Weights of a small image classifier.
Training: 6200 steps, batches of 256.
Rows from block 7, named by matrix and row number. Rows with one number belong to one channel. Each number is 128 + 24 x the weight over its row's rms, rounded and kept within 0 to 255. All counts start at 0. After the name is the row's rms in percent of the matrix's.
# convs1: 3x3 conv (model.blocks.7.convs.1.weight, 256x256x3x3), inputs 21-27, a 3x3 kernel for each
# convs2: expand pointwise conv (model.blocks.7.convs.2.weight, 1024x256x1x1, transposed), outputs 183-243
convs1.175 102 [ 95 115 105 145 163 143 127 117 136 121 135 139 123 148 139 103 125 126  91 117 100 204 146 154 139 135 101 157 155 124 115 123 127 107 100 163 136 120 125 153 194 160 108 132 131 137 118  92 113 116 129 135 110 141 117 125 148 111 126 125 148 107 116]
convs2.175 101 [ 85 123 124 104 124  87 176 162 160 103 125  91  96 140 127 131 121 137 132 120 105 121  61 148 131 145 106 137 180 155 133 115 113 136 106  96 127 134  90 117 105 123 130 114 158 125 145  92 112 161 141 114  98 120 153  94 145 136 150 132 158]
convs1.176 102 [104 151 142 125  97 140 114 130 142 127 158 137 139 128 116 136  99 130  83 137 130 102 121 109 160 142 122 148  64 139 120 118 180  91  87 190 113 119 126 141 155  57 151 131 125 133 134 124 116 129 138 150 176 147 126 116 116 136 128 139 148 128 116]
convs2.176 105 [165 150 146 129 126 121 118 158  98  95 123 117 136 118 107  55 114 136 124 114 145  99 156  95 101 109 115 110 121 109 127 122  83 151 115 115 136 131 190 100  92 163 120 141 103 130 139 167 130 136 126 118 122 149  99  88  75 124 154 156  85]
convs1.177 095 [126 136 156 125 119 114 141 162 106 117 114 127 173 181 128 118 110 129 135 138 155  98 153 129 170 151 181 144 147 158 128 101 186 122  98 115 133  98  95 109 121 125 112 123 137 141 115 168  82 141 197 123  87 155 150 117 102 149 154 120 143 135 102]
convs2.177 102 [164 142 158 133 141 116 132 167 112 105 153 118 118 125 100 124 126 157 177 123 150 135  93 151 120 120 123 114 124 135 127 122 132  57 151 110 114 134 121  98 138 167  99 155 137 140 126  85 117  49 153  24 100 158  93 131 125 150 105 135 113]
convs1.178 099 [117 117 110 129 143 114 116 141 120 144 127 130 134 129 121 115  82 120  86 132 117  85 125 129  86 109 130 136 155  91  55 135 121 144  86 161 124 146 125  93 169 150 110 148 105 116 115 151 101  89  93  68 156  60 112 148 135 148 124 148 102 117 145]
convs2.178 101 [ 82 128 120 107 126 124 126 126 130 110 124 104 105 131 112 151 150 132  60 162 107  67 136 124 108 158 119 134 179 177 105 134 136 107 149 128 178 130 125 142 191 114 134 132 124 119 131  43 137 132 113  89 126 120 106 154 128 126 128 134 103]
convs1.179 098 [138 126 139 147 159 117 125 104 145 136 118 126 130 112 130 142 125 130 160 122 102 150 158  99 157 130 127 114 114 112  99 130 114 113  96  88 145 111 143 108  98 134 148  99 165  98 101  75 130 167 113 135  99 127 129  93 146 102 141 129 106 109 112]
convs2.179 091 [ 86 118 123 127 129  92 143  88 154 126 147 124 120 112 119 146  98  74  91 139 127  98  97 124 140 133 109  95 133  79  99  89 113 117 113 110 160 131  98  89 145 136 132 121 113 133  70  97 118 190 176 162 139  96  96 116 149 151 137 116  92]
convs1.180 104 [108  96 124 168 150 146 132 107 129 138 140 133 145 106 124 126 119 102 102 193 127 121 140 207 142 155 148 111 117 126 109 134 121 127 130  97 148 162 105 104 133 159 146 170 165  99  93  82  95 149 159 127 153 106 134 155 138 156 139 113 139 140  95]
convs2.180 097 [204 130 144 132 121 143  96 185 118 152 138  95 133 120 105 160 125 158 107 141 122 141 111 149  91 111 171  88 106 116 132 154 111 117 128  98 154 108 131 117 172 127 133 143 124 133 158 125 144 109 108 142 127 135 131 116 136 155 151 158 102]
convs1.181 098 [102 133 123 137 108 145 107 101 127 119 149 148 129 123 128 115 124 122 121  75 171 126 146 116  95  95 116 125 189 111 105 138 145 119 121 144 137 131 119 146 132 125 161 134 108 120 117 130 121 152 111 115 125 173  96 134 116 130 104 146  94 101 122]
convs2.181 096 [125 115 124 126 150 116  76  62 156 114 142  97 139 127 117 113 137 152 173 152 152 116 108 160 140 132 155 140 184  88 143 150  89 114 136 113 140 122 161 151 164 124 160  96 111 136 104 135 117 182  64 108 127 114 129 136 132 150 132 108 159]
convs1.182 095 [109 100 139 128 111 151 146 105 119 136 127 111 118 148 140 139 134 113 140  83 127 185 126 136 110  93  95 118 118 161  93 124  99 132 194 116  88 140 105 120 151 122 141 135 149 104 210 151 166 129 141 159 128  93 144 122 143 114 142 102 162 134 132]
convs2.182 105 [158 100 152 106 132 146  72 126 167 134 131 140 132 126 149 146  70 147 114 111 130 112 118 151 136 128 108 127 173  79 111 142 144 128 129 147 165 123 122 154  57 127 128 124 157 124 161  85 143  85 159 137 143 137 137 116 123 121 133 176 129]
convs1.183 101 [145 147 125 178 123 121 125 113 124  99 124 113 145 125 135 140 126 136 199 158 155 111 108 123 127 127 130 104 106 133 122 170 114 140 134 150 118 102 151 140 109 165 123  77  49 141 119 122 142 108 158  60 153 129 133 106  92 117 138 140 121 124 124]
convs2.183 099 [168 143 158 133 133 112 142 134 145 137 138 106 113 120 137 139 101 168 118 111 123 144 135 152  92 153 115 168 172 133 139 135 101 117 123  90 114 124 131 111 141 116 125 117 141 140 111 139 134 128  92  80 117 152  76 110 136 116  93 129 135]
convs1.184 103 [142 126 149 103 107 110 104 100 130 135 112 122 158 134 142 141 138 133 137 156 123 159 146 118  89 191 127 134  72 151 174 116 153 133 134 134 156 154 110 118 122 104 118 204 102  97 136 114 145  97 101 127  86 102  86 124 159 124 140 150 141 148 131]
convs2.184 104 [142 130 122 144 120 106 107 128 162 121 137 113 114 131 101 142 132 152  80 180 104  98 144 119  77 141 147 111 146 128 148 125 114 124 118 146 115 118 127 133 198 131 154 114 128 124 166 129 145 138  94  68 113 124  97 142 143 164 137 118 144]
convs1.185 101 [106  99 135 104 148 130 105 141 136 114 150 114 127 134  92 127 117 153 118 134 101 140 214 106 108 110 123 181 109 106  81  87 138 130 186 170  92 137 102 118 103 104 159 156 102 152  73 121 128  85 166 140 156 168 116 144 139 130 152 102 110 125 135]
convs2.185 100 [194 118 138 131 133 122 105 129 170 120 123 135 176 130 113 126 144 129 119 156 125 102 179 129 162 109 143 114 101 136 125 138 101 138 115 111 103 129 122 125 176 142 158 124 139 138 138  89 130  51 126 137 122 129 164 166 129 102 159 121 112]
convs1.186 102 [126 147 125 114 138 134 140 120 130 141 119 125 115 117 118 148 110 141 124 167  67 126 146 165 135 102 139 142 176 147 171 139 163 144 144 163 157  86 139 122 103 117 111 105  64 102 196  96  90 127 127 124 180  96 153 135 146 120 121 115 126 126 131]
convs2.186 102 [179 136 142 105 138 143 101 112  82 127 129 160 121 131 132 164 143  95 107 179 141 215 123 131 153 105 134 120  88  92 129 149 126 121 113  96 155 110 110 133 117 155 111 137 142 127 126 105 107  50  99 163 145 134 124 105  89 149 106 177 128]
convs1.187 098 [155 114 100 145 132 121 116 144 134 112 101 113 115 140 153 141 139 128 149 109 210 106  80 116 117 112 133  97 142 144 106 101 147 161 125 159 150 161 134 130 122 120 120 163 146 127  77 145 150 145 122 152 143 107  92 113 119 129 105 138 149 145 123]
convs2.187 101 [126 127 178 120 106 108  96 173 172 112 121  64 144 120 111 115 111  87 139 116 126 140 135 124 105 102 155 151 103 132 135 155 118 118 124 121 121 129 188 108 149 127  86 126 131 124 113 116  94  85 120  80 130 111 139 120  56  91 152 128 101]
convs1.188 098 [114 109 101 146 129 162 106 114 137 145 143 132 119 129 139 137 117 145 142 134 125 111 143 144 159 134 127 161 154  81 103 130 136 103  82  67 100 109 169  92 116  98 113 125 147 142 106 139 105 120 123 167  90 108 147 146 146 140 110 108 148 111  88]
convs2.188 091 [103 131 130 130 113 149 102 101 177 121 113 136  96 124  89 130 146 131 137 121 145 165 115 143  96 126 160 163 148 195 119 165 130 135 117 153 156 116  97 139  83 118  84 109 124 142 154 171 156 211 141 101 126 137  91 150 140 150 161 158  93]
convs1.189 098 [129 127 120 135 136 134 103 153 147 130 141 151 110 131 139 130 128 143 105 117 124 171 111 142 129 148 161 142 112 100 118 211  82 112  71 209 144 113 125 143 185 139 160 146 118 113 146 203 135 110 139 105 126 134 104 138 157 125 153 149 121 121 117]
convs2.189 102 [116 130 137 135 126 131 185  92 152 127 110 111  95 123 139 139 134 147 131 118 130 147  91 151 147 107 136 158 141 140 132 122 163 102 134 121 190 133 129 123 109 106 132 137 134 127 138 165 164 168 152  88 117 100  88 157 125 116  96  76 156]
convs1.190 104 [148 114 143 144 124 148 148 109 116 121 131 145 125 133 127 127 127 131 153 114  91 197 118 167 134 111 131 135 139 146 146 124  83 151 101 130  67 172 124 135 174 121 107 150  75 132  80  89 121 137 135  85 141 107 130 146 103 122 134 172 140 165 127]
convs2.190 104 [174 119 133 100 127 110 107 118 139 123 122 160 161 125 139  85 195 131  84 145 121 119 169 124 154 136 106 144 139 110 119 101 100  85 147 119  98 136 143 112 152 137 142 125 150 122 150 154 139 126 161  65 128 132  93 160 126 124 116 106 106]
convs1.191 103 [139 100 139 118 135 104 123 126 109 125 117 148 131 125 132 128 136 132 125 138 128 128 115 152 145 142  95 195 158  99  98 154 109 146 108 125 132 120 108 162 135 145 144  99 187  92 151 130 113 122 121 176 115 122 106 114 122 128 142 142 110 146 113]
convs2.191 097 [142 133  84 116 127 108  91 105 116 164 135 165 137 138 128 143 103 123 125 135 140  91 105 147 135 149 127  93 115 138 136 141 150 120 113 156 134 126 102 120  97 127 142 117 132 137 129 117 100  87 151  97 106 112 151 128 146  96 131 129  93]
convs1.192 102 [131 119 133 158  94 142 160 110 136 144 125 128 128 110 130 107 138 138 142 163 160 134 148 125 108 133 121 147 168  87 153 110 117 132 155 101 125 116 134 128  89 184 110 105 131 130 103 134  94 145 163 106 156 129 134 108 141 132 118 142 149 123 131]
convs2.192 098 [164 133 107 113 122  91 142  77  84 100 109 142 106 131 122 108 114 142 121 150 137 185 123 128 141 139 142 165 112 142 103 119  81 126 131  85  86 125  76 136  97 153 113 133 124 126 155 126 169 139  42 123 136 117 192  98 118  73 109  86 154]
convs1.193 104 [121 157 128 112 123 108 124 147 138 115  97 116 103 112  95 118 126 104 145 145 145 116  82  99 151 115 152 165 139 166 129 102 161  92  52 136 148 129 130 164  85  97 159 206 109  99 120 128 153 164 130 178 134 147 132 105 144 113 125 138 113 131 119]
convs2.193 105 [150 123 148 153 126 123 123 128  80 105 120 103 170 136 103 144 129 132 157 129 130 109 179 170 120 141  87  65 133 112 138 110 108 102 134 167 110 126 106 140 108 149 125 103 138 128 142 160 148 167 182 126 130 103 119 129 141  86 121 164 143]
convs1.194 105 [104  84 107 132 145 132 149 135 160 151 125 127 158 142 151 102 135 140 160 178 123 125 135  90 151 160 156  97 141 132 134 118 145 118 125 191 140 110 155 139 127 132 189  98 160 132 162 131 125 129 122 115 145 163 149 116 158 152 143 157 122 132 157]
convs2.194 095 [132 114 135 120 135 105 104 188 133 123 134 165 142 128 107 130 141 125 101 147 136  99 155 112 168 148 166  58 175 134 115 136 150 118 132 123 181 158 154  86 121 118 140 149 130 134 135 169 128 128 110  65 113 111 187 121 118  83 112 120 137]
convs1.195 102 [117 108 127 155 134 115 136 146 129 117 117 126 116 125 125 116 131 109 154 117 132  51 144 155 164 106 139 123 131 148 149 108 176 166  75 128  97  67 127 144 102 114 105 108  90 108 138 118  89 107  89 136 162 216 129 130 131 117 145 150 152 116 176]
convs2.195 103 [ 79 109 139 103 133 150 135 143  94 117 114 100 141 138  98 156 160 134 108 166 143 111  97 154 154 164 105 144 108 142 135 108 125 134 104 116  72 141 112 113  99  81 124 121 120 131 103 102 153 161 112 167 136 131  84 133 117 163 127 119 119]
convs1.196 099 [133 138 127 128 138 106  98 119 124 135 123 132 153 137 149 123 110 130 116 100 102 134 143  95 168 101 129 104 150 166  71 139 176 100 117 143 133 158 104  99 129  86 125 190 143 136 106 118 106 153 137 127 107 101 135 121 128 104 158 123 128 128 119]
convs2.196 109 [195 139 132 122 140 139 126 150 115  93 121 160 138 119 105 156 137 130 160 161 136 154 104 142 151 105 115 124  72 103 144 138  97 119 121 118 181 140 127 134  92 139 100 141 113 130 128 113 116 196 142 110 137 134  72 142  87 120 118 151 136]
convs1.197 095 [123 160 121 147 143 103 134 152 106 103 101 165 148 141 110 135 133 129 165 103 126 105 121 136 126 108 113  80 131 116 124  99 130 129 144 115 132  77  82 151 103 107 117 135 149 166 104 111 125 110 106 139 137  96  93 157 127 118 105 149 110  88 145]
convs2.197 093 [111 132 157 115 112 157 143 142 166 118  99  88 115 121 133 151 183 143 118 122 149 116 167 136 117 137 136 118 180 113 124 142 158 157 138 149 170 126 143 118  78 129 158  91 144 145 105 120 126  78 169 119 130 116 105 115 128 119 137 147 120]
convs1.198 101 [ 93 113 140 146 110 116 127 107 143 145 112 139 126 128 152 131 117 130  97 120 125  92  94 117 196 101 133 141 103  98 191 102 128  72 153 171 144 100 119  99  91  88  98 128 133 101  92 107 102 113 156 137 142 196 136 123 160 129 176  96 133 130 119]
convs2.198 111 [127 140 118 133 128 139 181 131 196 123 137 117 110 130 150 135  94 101  87  97 124 135  74 123 127 105 139 140 150 139 136 140 176 113 153 115 112 131 141 123  59 123 111 115 126 127  90  98 122 143 118 121 119 151  76 114 164 124 153 127 150]
convs1.199 095 [115 104 137 138 103 127 132 107 123 128 118 123 126  93 106 122 149 119 153 127 142 149  58 139 142 109 142 169 113 117 165 172 109  87 140 126 143 150 144 154 138 109 159 117 119 136  95 143 125  85 161 135  93 107 145 129 122 125 105 144 119 127 147]
convs2.199 093 [158 126 159 123 114 122  96 162 164 102 152 101 146 119 123 152 120 111 106  86 116 180 147 119 148 130 123 168 126 121 102 140 126 125 134 130 101 136 116 119 118 141 168  93 130 131 161 120 133 207 138 127 149 121 164 148 103 109 155  90 144]
convs1.200 103 [105 157 153 124 142 129 117 121 162 132 127 143 126  87 111 146 118 117  70 135 168 165 136 116 111 113 171 179 159 131  78 135 104  89 112 125 152 113  98 122 133 134 154 123  84 135  79 132 181 110 140 141 168 141 140 104 137 119  74  95 114 119 132]
convs2.200 096 [138 123 128 128 150 140 168 126  60 130 117 139 130 130 195 144 129 178 188 130 137 120  92 100 142 144 157 127 182 117 138 116 147 197 129 122 121 116  89 123 120 142 108 131 117 135  90 157 127 106 136  71 131 103 135 123 170 126 183 115 125]